A small class-conditioned image flow-matching model, trained from scratch.
Model: 4.99M parameters, 32-pixel images, arch dit, norm layernorm, activation squared_relu, patch size [2, 2], layers 12, width 160.
Training: soap at rate 0.0041, 8100 steps.
Data: trained on small charts drawn from random numbers, 203450 training examples, 5.1 epochs.
Rows from block 6 of a small class-conditioned image flow-matching model, named by matrix and row number. Rows with one number belong to one neuron. Each number is 128 + 32 x the weight over its row's rms, rounded and kept within 0 to 255. All counts start at 0.
After each neuron's rows are labels from the 100 images, of 14976 (inputs lightly noised), where the neuron reaches its highest value: "peak on" is the class under the peak. Only what is clearly more common there than usual is listed. The data: small charts drawn from random numbers. In brackets: how many of the 100.
# fc1: MLP up (model.blocks.6.mlp.fc1.weight, 640x160), inputs 108-159
# fc2: MLP down (model.blocks.6.mlp.fc2.weight, 160x640, transposed), outputs 108-159

fc1.213 [144 195 153 128 139 165 151 114 110 134 136 161 145 166 172 122  97 153  72 102 106 128 135 147 169 105 103 195 107  59 175 132 172 135 112 176  91 177 132 100  98  99 137 112 160 198 136  86 147 137  78 156]
fc2.213 [143 128 127 100 112 142 123 101 105 121 133 149 134 125  68 136  89 115  24 140 112 136 143 115 164 129 143  76 106 134  76  96 133 163 115 104 128  87 125 110 190 194  86  83  78  88 141 170  94 134  45 137]
peak on: legend (85)

fc1.440 [209 112 132 122 112 117 135  92 153  99 115 107  85 145 160 112 107 104 105 133 160 137  79 163 166 138 123 160 145 148 194 127 166 109 110 120 132 104 188  71 112 122 154 130 107 181  95  72 146 120 182 151]
fc2.440 [ 77 160 118 162 140 149 116 188 160 216 125  92 155  81  64 180 111 124 194 188  68  91  92 110 170 118 128 168 137 186  96  99 136 130 143 132 140 123 101 140  80 177  81 105 120 100 110 145 103 117 102  87]
peak on: axes and grid (29)

fc1.630 [122 120 177  96 127 126 120 101 126 127 102 117 126 101  82 156 128  88  73 159 101 139 151  97  92 154 130  79 113 148 128 145  63 109  94 121  81  91 146 118 123 204 149 164 131 141 156  53 151 116 110 121]
fc2.630 [ 98 181 134 117 142 152 123 186  82 155 141 118 176 109 146 148 120 106 204 121 149 163  77 102 182 140 112 136 130 183 113  99 105 135 148 134 117 120 135 140 115 112 129 117 152  83 174 133  93 130 118 123]
peak on: data marks (83)

fc1.91 [156 192 159 107 101 149 130 100 141 135 161  74 146 189  83  64 108  98  91   7  97 117 150 133 119 140 115 160 139 134 123 161 147 129 125 119  97 120 101 120 104 120  66 139 104 121 138 125 126 108 173  57]
fc2.91 [ 58 104 178 176 123 158 130 128 139 194  86  98 201  62 167 146  88 133 114  80  86  99  50 130 139 113 117 149 166 120 140  67 118 137 144 136  92 116  89 121 150 146 138  40 128 104 132 130 143 104 138 130]
peak on: axes and grid (56); data marks (44)

fc1.608 [129 153  94 107 116 153 116  92 150 139 137 134 122 164 110 117 120 107  67  92 137 142 102 137 127 119 120 104 114 170 205  81 101  98 115 135  86  78  89 136 141 131 143 216 146 131  79 129 151 177 135  97]
fc2.608 [144 158 116  87 171 117 115 128  80 103 157 141 190  80 199 170 151 125  57 143 127  89  82 108 112 109 134 150 104  43 117 179 140 136  61 129 120  68  94  97 125 139 136 181 126 155 147 134 113 131 167 139]
peak on: axes and grid (50)

fc1.565 [135 133  84 133 136 153 113 131  90 128  77 132 152 119  55  80  93 109  77 102  97 100 102 142 133 153 178 111 121  83 127 127 108 104  84 139 157 101 180  90 125 197 103 209 122 140 157 167 143 150 181 109]
fc2.565 [153 138 192 119 129 177 125 110 119 137  99 120 157 120 163 140 101  87 189 137 112 147  44 133 165 145 137 135  97 125 131 108 131 140 108  85 145 116 146 147  88 174  98 166 104  99 125 108 138 128 115  85]
peak on: legend (92)

fc1.622 [121 118 130 174  93 129 136 175 118 161 129 128 114 132 178 103 146 133 153 118 135 175 106 135  89 106 128 126 148  97 139 121 143 215 111 138 100 148  86  93 126 119 109 131  95 140 163  76 162 121 111 164]
fc2.622 [152 108  98  65 157 116 118 150 159  91 122 143 116 146  81 155 140 105 145 159 145  95 126 130 135 170  98 106 105  78  92  99 160  97  82 136 110 110 178 153 111 143 132 174  91 122 111 136  79 137 131 109]
peak on: axes and grid (27)

fc1.404 [168  19 116 112 132 129 152  70 163 144 117 139 163  97 139 104 151 146 108 110 182 118 122 114 120 142  84 123  85 148 138 156 117  93  77 130 133  80 170 167 157 139  90 134 173 126 153 183 112 161  88 110]
fc2.404 [140 131 117 173 122 114 112 150 171 166  99 112 117  76  80  14 123 113 149 149  79 106  72 118 185 145  53 206 103 158  95 104 126 155 147 160 150  89 113 143 177 159 138 142 160 155 133 115 110  76 127 134]
peak on: axes and grid (64)

fc1.463 [ 60  72 132  80 150 100 112 125 183 189 131 101  97 142 126 152 123 140 132 156  89 149 159 145 116 151 127 137 145 164 100 131 134 131 100 138 130 197 137 159 147  82 100 167 111 188 157 134 103 169 234 115]
fc2.463 [158 142 170 124 144 138 106 171 146 201  72 107 152  85 138 112 115 124  91  99 112 170 167 115 175 133 104 128 101  93 156  66 110  84 118 153 153  93 108 114 120 149 190 134 113  88 121 121 158 130 144 134]
peak on: legend (100)

fc1.377 [142 155 167 103 128 108 134  72  87 110 110 150 153 103 170 118  81 129 116 147 160 147  94 166 149  91 142 146 159 147 117 110  42 134 111 148 118 113 211 179 111 134 109 142 142 133 107 155 155 124 152 190]
fc2.377 [141 130 107 103 103 145 118 120 117 167 153 148 103 152 106  70 133  92  88 122 110  83 132 124  74 131 136 137 205 138 159  81 168  96 102 133 146 168 147 132 143 158  70 129 126  86 153 136 102 113 145 176]
peak on: axes and grid (38)

fc1.382 [154 132 103 123 103 151 122  65 184 116  99 150 136 184 129 133 124 122  82 117  91  91  86 140 160 113 180 131 164  79 126 138 122 117 160 156 108  89 132 142 183 167 130 118 159 105 163 113 162  98 166 114]
fc2.382 [128 120 112 136 132 117 111 166 137 156 157 118 145 158 101 158 128  98 100 187  75  81  80 138 175 112 147 196 204 124 123 114  99 168 139 141 130 137  84 160 128 115  91 139 119 119 137  99 102 134 135 121]
peak on: axes and grid (56)

fc1.178 [136 118 120 144 155  95 115 189 125 131 157 100  76 110 150  86 166  96 135  91 127 168 143 108 109 127 145 126 159 106 158  98 117 138  73 109  89  84 118 129 147  84 213 111  86 165 131 183 133 134 211 116]
fc2.178 [115 125 104  81 101 136 136 137 133 225  93 123 109 140 131  79  92 139 129  64  90  70 145 153  89 129 149  56 168 151 130  80 116 189  65  97 111 169 150 118 147 109 130 121 123 113 116  63 140 147 146 127]
peak on: legend (51)

fc1.219 [113 193 107  75 153 138 148 132 149 148 131 147 120  82 168 131 186 124 145 163  99 132 107  84  76 106  64 113 117 130 158 107 141 146  85  80 151 179 178 118 168 131 162 141 121 101 113 124  69 134 137 131]
fc2.219 [167 147 203 104 149 134  95  86 149 120 104 144 173 103 138  73 126 101 121 148 126 103  87 123 135 148 177 113 139 113 123  98 157 114 129 130 172 155 133 115 177 173 110 169 143 220 133 149 122 122 108 137]
peak on: legend (69)

fc1.394 [141  48 160 123 140 146 138  96 168 148 162  80 147 103 110 130 140 137  95 109 100 159 170  96 195 175 105 119 157 163 133 112 116 109 139 158 212 127  92 124  92  91  98 100 145 154 161 159  75 128 158 138]
fc2.394 [165 114  94 157 122 135 117 160 153  77 140 153 209  52 156 183 123 137  93  31  64 121 116 139 108 104  67 168  92 132 148 111 139 140 160 113  80 144 110  99  92 122 138  64 126 107  80 190  84 172 120  82]
peak on: axes and grid (50); data marks (48)

fc1.437 [157 156  71 113 146  93 158  98 108 118 120 185  59 144 170  94 150 129 126 125  94 112 105  83 177 152 125 147 177 124 161 123 170 187 183 118 130 113  84  80  64  86 114 109  76 151 141 133 120 148 101  72]
fc2.437 [151 120 154 164 123 115 104 105 157 169 172 158  83 126 101  91 116 180 156 143 166 190 115  64 169 150 129 112 144 135  76 175 129 112 152 135 152 119 112 149 132  84  61 133 171 190 142 136  93 129 111 118]
peak on: axes and grid (29)

fc1.71 [157 136  96  97  99 150 137 196 144 130  75 116 176 140 131 134  96 153 184 135 102 174 109 132 121 180  99 136 136 196 105 113 109 121 137  86 129 114 134 151 113  91 102 203 111 135 173 129  71 122  82 126]
fc2.71 [112 132 157 120 137 139 112  94 165 110 132  80 105  85 118 108 100 136 131 162 131 113 133 108  57 143 116  82 127 182 140 112 160 128 133 127 109 148 163 143 116  58 133 131 159 121 134 157 145 117 141  98]
peak on: axes and grid (53)

fc1.132 [115 106  96 147 120 178  88  96 128 171 155 168 145 173 130 105 163 133 104 139 116 107 148 123 170 130 120  98 123 151 140 108 144 151 142 183 112 133 171 124  70 149 117 165 127 153 132 207 110 156 140  85]
fc2.132 [112 135 139  96 136 118 145 131 150  83 125 122 103 157 143 130 182 161 190 107 119 110 153 121 163 136  70 162 131  85 113 232 110 134 133  87  96 136 125 142  99 141  81 133 150 105 129 159 169 135 141  69]
peak on: axes and grid (25)

fc1.629 [198 165 166 109 103  86 154  85 143  99 158 142 129 113 135 136 134 152 140 110 102 145 131 117 109 136 141 116 139 155 128 126 153 124 160 122 121 163 173 116 121 119 152 108 106  69 175 169  99 164 187 164]
fc2.629 [139 183  89 178 129 153 120 140  98 158 117 136 187 130  43 139 141 104 132 110 107  97 143 127 102 123 152 149  57  89  84 114 102 140 152 151 105  87 157 123 131  89 128  66 156 144 143 144 131 102 204  89]
peak on: legend (55)

fc1.466 [164  97 133 148  66 149 108 150 139  80 154 152 107 174  90  92 112 107 152 132 123 162 177 107 106 133 112 107 192  73 137 127 132 202 146  82 163  69 158 111 133 151 177 105  78  94 125 134  81 151 124 154]
fc2.466 [177  96  94 148 118 109 130 127 158 137 139  95 154  87 178  94 192 125 129  94  65  53 161 108 136 112 121 127 148 180 110  96  97 110 110 149 172 133 186 166 145 103  93  93 146 123 109 153 175 129 192  53]
peak on: legend (28)

fc1.101 [121 149 127 104 198 111 125  91 110 117 115 164  99 175 165  98 106 151 171 136 104 125  75 122 228 124  78 132 145 132 147 109 161 123 161 105 109 201 107  85 124 128 122  92 119 187 135 150 163 112 141 135]
fc2.101 [170 134 139  29 144 101 111 162  72  88 128 120 126 144  74 120 121 155 172 108 130 111 126 103 141 157  92 121 137 157 117 158  83 139 145 125 136 140 136 135 158 132  91  84 102 127 143 106  84 117 110  91]
peak on: legend (32)

fc1.504 [124 118 133 139 132 168 109 103 144 117 152 100  83 101  74 116 149  96 193 146 141 129 166 157 157 100 133 155 100 107 175 109 141 153 110 141  97 166 171 176 131 111 101 108 128  94 130  81 108  75  82 152]
fc2.504 [134 111  96 105 127 175 142 160 138 106 131 130 123 128 106 148 157 108 136 117 134 143 106 116  96 165 149  88  90 143  86  99 209 139  78 119 191  93  67 140 120 142 116 101 126 135 140 166 114 139  77 148]
peak on: legend (28)

fc1.628 [127 134 103 140 162 105 151 158 171 132 164 119  80 141 127 116 125 136  72 164 107 147 188  78 167 142 107  97 107  68 130  99  98 132 116 139 108 206 157  92 158 133 177 158 158  78 139 159 122 170  56 108]
fc2.628 [128 186 165 133 113 143 136 160 101 136  87 118 129 113  99 136 117 107 111 116  81 157 175 119 155 142  85 112 128 134 106 179 158 117 140  68  96 140 130 174 182 113  64 121  87 153 111 125 162 153  95  88]
peak on: axes and grid (26)

fc1.579 [ 87  39 112 158 124  97 143 114  88 132 200 124 143 121 180 129 114 141 162 120 129 103 137 115 122 170 113 152 138  81 143 136 191 132 131 157 176  65 149 106 153 147 179 150 137 177 128  71 132 145 114 144]
fc2.579 [142 148  98 138 120 132 189 216  97 204 124 108 125  83  85 168 117 132 123 151 114 110 162 118 199 119 107 133 126 161  79  52  75 133 158 115 131 145 158 105  87 138  53 120 112 100 109 135 137 119 122 121]
peak on: axes and grid (28)

fc1.293 [170  43 145 107  88 120 134 116 111 141 147 134 127 156 128  94 134 112  73 132 121 121  99 114  76 144 139 162 170  68 153 105 166 222 126 149 170  75  97 135 164 158 127  98 138 140  88 123  92 121 182 157]
fc2.293 [190 134 127 157 109 100 103 211 109 155 141 123 194 103  99 139 147 128 173 128 119  46 118 112 134 141 135 116 126 177 149  55 100  95 120 136 121 101  90 102 139 143 155 108 148 116 111 125  89 100 135  82]
peak on: legend (95)

fc1.416 [155 140 116 155 142  34 178  78  86 141 122 139 140 158 130 110  80 149 162 108 104  96  67 115 109 172  91 127 209 121  67 160 147 129 152 158 147 146 126  60  96 199 105  86 111 185 163 117 147  90  62  98]
fc2.416 [ 36 111 115 199 127 124 127 169 120  98 152 107 172 151 169 105  91 118 164 177 138 198 121 145 148 122 122 152 154 169 154 129  93 145 143 169 184 140 123  69 110 118 189 155 107 119 129 125 117 169  74 132]
peak on: axes and grid (25)